Rows from block 10 of the image encoder of a small contrastive image-text model, named by matrix and row number. Rows with one number belong to one channel. Each number is 500 + 40 x the weight over its row's rms, rounded and kept within 0 to 999. All counts start at 0. Numbers have three digits each. After the name is the row's rms in percent of the matrix's.
After each channel's rows are labels from the 100 images, of 14848, where the channel reaches its highest value: "peak on" is the class under the peak. Only what is clearly more common there than usual is listed. The data: rendered made-up planets. In brackets: how many of the 100.
# conv1: bottleneck pointwise conv (encoder.blocks.11.conv1.weight, 160x344x1x1), inputs 0-114
# conv2: growth 3x3 conv (encoder.blocks.11.conv2.weight, 40x160x3x3, transposed, each kernel summed), outputs 0-39

conv1.119 095:470521517551528512559532533523562480494500502477488469506458506526513498530473509495546545504518450549462481496564462486513480482420484471483513402520539442456503450528486469511476484475530471443456522519427393416511521478503544485454472444532454558567570465500456533491487548543585524511586480459511499543556553470526468516646531530484504522521
conv2.119 088:458527520472441523482448471478522471467486476516458465425453516511501469520534405502474445476493466488461482453507457381
peak on: ring (100)

conv1.4 098:483479512522485505548499537529497465515512511508494514522460485492540460496415566447531455479469473480370482440516513517452480456417491469489523462440472540473478498514541501442529442515493483544510402487466466477489478493482500467435489536473540528523496535458453548519516482507509482536593495523523473511535548435521468462529499550448538513523
conv2.4 074:613537474464531593467533469440532481545516522500516578564483480511527534494519480527503475530495538541510485509506489414
peak on: ring (47)

conv1.75 091:501450447488453517469497479482427554443501477504533486423527493527457514464508524484452500518551497488431590447485432583494487633427522455538412603510559531525512472504515533476499453473525488489537533484554503504489456447438460461544505482569516409477534474512529502515492528458504522500391447456431526502506462475433553475529420466471498511474
conv2.75 097:454444483490484462421475520581463494490471563524578576502544407492436501467504491503481472519456480473522457498484465500
peak on: planet (100)

conv1.157 107:501437503451464447455449485431477493423513469521489424420505528494448494525553497499460539526517507470506522473515519524476494511517495483509471544489530494507496469482521497514448490473516504515489532466528497531466503444444406477524554573520490385490497509496568427433510519453487544444336505512500481509474449504415533510473526421516454442440
conv2.157 092:469454551523512450463515509602498490514483553602480507482547458533420512490527479494504460521484557511563504435486500539
peak on: ring (96)

conv1.131 099:525451442463522491475468485474436532443546445513468496443515517532500450476544503509451548513484527500489533491517477518515494509514486478490460513519533508507541468504500451527437516507530520476489472489528507476533493466420457486538555489456486339494471469525538427481465541539493562518361455479467450527495450470430545496462504470505467482440
conv2.131 088:435464517507497490506444499546534460451503483542423414408457539504458431478480486449448477537511448475514486476480474488
peak on: ring (74)

conv1.83 095:487450541495448514556516512522422497512524466524471417450426516506485481431520533456459475435514480474491491483495491510433558544433450511496455513445478509512467459504515593500522509510443477494527454533515492469522507481477460452474478546490501511507553519442531580589502532449462463517468467490491502573511505441455496453506527543536582517484
conv2.83 113:572497469535472453527498559483459528520505526430631584516504488563481560500485504518530493556492514543492469505495506522
peak on: planet (94)

conv1.61 112:475440479534486480461471535490420501489526490558542430537520430464455444426490509501419544444510497490492498504496496553497487470493445522509485517480457458526460455491553464482463464561562497511546467527473535505449460458523477482454562510496466482472477484498477471471432504492511557492403461498551490479503514487545464501490417423443497411497
conv2.61 125:433429497541510540458492469576519461499461528553428476540504407546508426513507486478521523512490536501518504441435478501
peak on: planet (99)

conv1.58 105:492465530492490475504512486488508496534485483465482401495439547463453479423486524510474442421467483470449460534462528468489518462444424499456491482451460531469466485488518558501533484459428469601523384458501488481465525505521471500512461603405452535517472605496523548541494473450461439487509508522542469503502498418504488441472527501509535513480
conv2.58 135:605486530494512506472536529454427543551492542508600537534495553525556457479496512544522491542467568521456473513490490506
peak on: planet (73)

conv1.141 099:516477552476499442466492471464585467482469502464490386454562586522432481572555492507435503532504510517425469508486526473471445426495489524448439535515466464490451442503519496441501517399527444553505520495502484514507569461461447487602492487446473451462519537496614449511527499499505495461470534444482467536509487456446555554467574433516487467509
conv2.141 057:568456533454516461524496509544525501586506490574501473475517540527497504400480486509470427567540457528482503497563452501
peak on: ring (98)

conv1.59 092:502460479510528467427462575497379523498548487551468475534504449510471441474501518515442564497539502499518490480485450518511479510515489534500530528512465474518492452532505446449469493485554482505492499444492503526513440478539536498467582499498479449448435471530459501414479538534503563504544473461469456492512487518544489534500469468471446447426
conv2.59 076:540439498505498507476466467529469468487481520493367508495499444496445477478460452470502500529496444513469506478408420456
peak on: planet (85)

conv1.102 085:509407491455459441467479493477371510489483529490469587494446448481567567481519455526521515540471456485513520518486444497487478537584484483528550530539479498498475465506479437518479528439512548460445526449511480491499516499493508505467503496501502530472470411508477491511464519450490505463513479455458355474492482535504490510462537413524490496458
conv2.102 051:507464506458489486493451536479479493488520443444424545451546565472470517491479448517407530537536565460464501461484429473
peak on: planet (77)

conv1.104 097:504511487503481494488489524492524468413498505470582455552570558518447501506461479478569507511563514493529514551471520471487484549487420440527425482542520468478498526559461484558497527471500515466520577501509419502509539543468585506511515489572460535604560469446469506481478510529474510512580524513499489463502470544533505519569552499493464555451
conv2.104 083:479543470522492478503492506512440520521503544501417517523407399527460510490522471458519476453477531516556471424501504420
peak on: ring (27)

conv1.44 100:471480503459439485504481500514545431469450563450570512490549507489534525611526482498574417564481423501493518557509475493472472584514476461435540517509565438500468454538506500463510556455432492453439609523460462494500489534463539525513456487498557545489550455458498542509485494474482437478571556493441540479478494547469485540531563450567510544516
conv2.44 100:403501484515474469493468442513455466443477519555498563456498483490497477485548410483544498501472443475535450427483489438
peak on: ring (52)

conv1.148 099:471448455416449470512479510542414451480493497469545545461568491461579546490497447519559485501409480517601479515492489520493491497649361454504508437502453486514464483549420454572509530449407573490428564510448511511483517508460570510446497478503472462489502489498448513518440494500435496509498467491519443464486443597453484450441544395499516527424
conv2.148 122:462487446504510549451442466485471490426493467520458572505513468471493493410516427533413487540487472459563489478486504463
peak on: planet (91)

conv1.18 104:485480485371455423513402512534449456535518515512539535503523454491519536496470463515541456535429509393540523535484462552486479608578399479525508543526491524514471459508453478506535499509368544476409555496461535525513468517475542530427501481488500536478523444498484583554416467454362461451562491469466477464384473560467475492442436441475559530481
conv2.18 146:457483516491485590495457522457576502447500479508433570551493525465486483464526433534445477533527503480560534502494449431
peak on: planet (98)

conv1.116 109:486438465526588516447503501512463556483504480514484465524495413504489458410498511527428546468492473488477496493558455522548475451496503514490578487488455497517544453488513464465456490520567484519471457522499529492511454446528500506458527470476481463455441516564456438442482509506554547517455426472539449534497506524519502541516448435491446427496
conv2.116 095:473400483485488458506420449505561447441499490499448527470492526490455517488457471478479459507516465508413462485469434450
peak on: planet (100)

conv1.46 091:521498541519523523547544520509467474521514511487515481504496498499516496485427551511550496449415464483453475522490402530501513593458397501457531451515487471474467476530515552451562463441457457479515500530479473484503508530490472506419471492481446491521586496504504572551504533448521487526507496403451513585529553485466466424526454544469590534522
conv2.46 087:531530505494392511457515505495518492564524460489596504487509525557469491499517399536489514541541536451478505551522519438
peak on: planet (88)

conv1.28 102:455481504462394429526439504503495451532493494502510457515502502485446513409530499473508445491468547430522515509462525512446554547521444510501445526505467552489444486474478504548503538525413502518464545503459519521507519503508495494479500581472479553502512537452508558536444470445321457469523493517508515483368468513498481523434548530544524505483
conv2.28 104:517479530509470603551451547463596549471498506539478511541541543519478525526513480494484455535504493498520604513489465443
peak on: planet (85)

conv1.71 091:472422522539484541506495512502495492493441489460511547510518534426507461447444505471539492435523429521432565491467495529450431476506448470521462512470482524485519484529527466434474437534525509452540471507502470470401540426518544485547456398547502525543544427486515542545432526483516503419498508468503461436522507494503555403501406479405560432502
conv2.71 060:556462497497495530450484439460436434495497511462407576530500515548522512551488557533537514513480466551484472577480515466
peak on: ring (50)

conv1.122 098:491471532514416497551508455472473465439470502471483557477452475496534540521486500474490512527505475497549481456449582464427521478508524530535465521437506501480469525472443573445514504520528543487505515527488469507491571431464470489565475459479558486512485488433548506535558472432504501465525518523456521517530482549462513530440523487495504548463
conv2.122 062:418534442491546486531458468474517462485500516455511535490548562465452555480482591480574517487478498460574507499525519558
peak on: ring (78)

conv1.100 096:492477484506476429544440531489453473480511492512548488470534506530517453497536492533488502529421473506430514543522484528504487560477438453410524526505508512498458430560512412469510543495466512505490472541474482501522470505446501526473554507506528457447470516530487532534453543512477541490534523510474447509476471490445504494448522463528541560448
conv2.100 134:412484479485497506458442457523427463402486477528462555497496482470507473460509434506449492519500459471522448443489467434
peak on: planet (100)

conv1.64 089:475418505501451495524508490466457482521485494496432443520396527467450537452509528490473469485496493481470501518515524466479561489453471480490507525473498526478472494450526573550499509506452497590522495498485485485470492488544482507461472630467487560493505593491535531516521510449475456499496491545541471518502497463504491510513551525514512482487
conv2.64 081:583462543511477482536531534470452538509500554515600585507536563529536547520525487532518475554482543516438495519462481486
peak on: planet (86)

conv1.154 115:481460473464462489475500436467516459472474527482466462485458487503506581557531512520529476510526422456523489522455424472466481489520469424535561473509509446491447461470509553502480503476440483484439565487506470475495497459507500512492442523515457530501538471475529471423467495462467429509552490418490576484474474519483488502556492496514422457519
conv2.154 109:518525537517495428467506504498466484513481541553556577430560546535514554539550460536554486566479543440501463504448487495
peak on: ring (41)

conv1.67 102:503457475525542486437493537454401532496528474559513456550501446497453461430520506525452591483494489466505504489524453533536510471504487533498542520513465503538507462491519477517470480493577492518501458500520541515496465476562479507443580492483492413450450489552472429401507550467518602469418471470481484539485504515546486575497418448474447404468
conv2.67 091:450411518513473481484447471546522464452490498509430480480492425510458449487443421465486486513508516501449534463461430450
peak on: planet (100)

conv1.121 094:494552458502455538578543464483454494483493482480501532476438469535554526522524494476563537486461509502588455497506469466467573514590524456513538472490450472479464482498474496608508552423508487475463508503492496487543515512477489489415487512505489488484491554479462482489558519508541501541503475485481485552531486545475463492495557470557494534472
conv2.121 098:469504445469418508471450463478561502424500470468494465438507496430485474453478426488408514507473495455524468502496507442
peak on: planet (95)

conv1.86 101:501462446486542519488511502440450542444519488519516483491493459539478446452561512515491554509469506501457516482546474513551503480505521479489558509516442496523507451499545438496473520477557496490495432527532515489539455468455428504476544503471500400419427507565492411432501526500530570513397467468473456542483491478469521535458463452514454453519
conv2.86 149:484440491467465448465404482521515478429506451499474490401493511476455485468457473462431463521522473480480497483472424463
peak on: planet (100)

conv1.145 108:494477495478449517536496478443417495454517515502478489496482458537468447439566521461498525461470560496516469463471476480467553538537530530500459537506421475479474488492508452579493554458498479477503459482492477518542495480472459463471509541479495464414479495467482457486507517506499512478415478461444471526486466521478486519406553527560535508465
conv2.145 093:433473497468435479487416512509512490481509459502516454444510503498446493500472518421455471551538489464550504461416412484
peak on: planet (100)

conv1.117 092:449448423496541474473468540521397537503554453550506468501520457499470462492512503543454565496554488547504523516511449519524464459574475483506547520498474527538515395552497382473447511500541531512478522475470540505467474432534576525478567455524462483429420534571479473444440547561513577500475434461541460497517445526528527518499533488490434429413
conv2.117 119:489475515496499496490399478525493474410483486516389447472476477483487460484492486463406484510487441485456489491447447481
peak on: ring (80)

conv1.90 110:527459519520452495485493459463532469491405488413517483454491556473506514520478457481523474510487447519507484511482576454497502487470455479463452496494529465483513565469476528496481463542465508488530492510527470490502564487529487520582409484442503515556486504444546423477443455479459445451433544562538546459475445506455504476436561477508432487474
conv2.90 101:590496542486525523520444519544522513505483512599443544464504596518432478513530496515531450450482476521542485449512472524
peak on: ring (41)

conv1.99 103:522463506491506531485507460526487499492468490478530505488586494497511419473470479480507467441505479501459523481442491502498477494492453540467428514441464464477517505505489466450515476504502478462543456497521495468501493470494546517526466477497493447478528428479496479519488477493470457491414499433398508497514491483500533464452397478460537484478
conv2.99 081:464433521501471504477453616511518528551494491492532454510486510543457488546453553457492468521528492482509527533397432523
peak on: planet (82)

conv1.81 115:531414532492466531475531458480457493508446483447462584522441477455572560516392494529528429565471382475452474482474511474502446478460452464498524490498560532481500511447516525416514405594465544435481507515488480501473502513503513519516408461451575506507520423486492468539464442443486414494524539546509488450501528461520478481475435527385484459511
conv2.81 108:529537446497472441504460433490500439464487473453485547405577535509435571520514464483485503499495435465536462516473474488
peak on: ring (27)

conv1.66 106:480495506534452463508482496477423506471466492474537447487483534510483474412572508450496571491479511520464483485562569488485533499521493498467489505495508482499508540525526468598480552530519504573527493533529483495516536498511485472465513583509452564511445545466524492465468536442512541493431500612576432515486451476483493510466640468576513488453
conv2.66 109:543453548512464475503464529523530511546489491553500569538531502540422510474484449509509416562460553502493525418457475448
peak on: planet (95)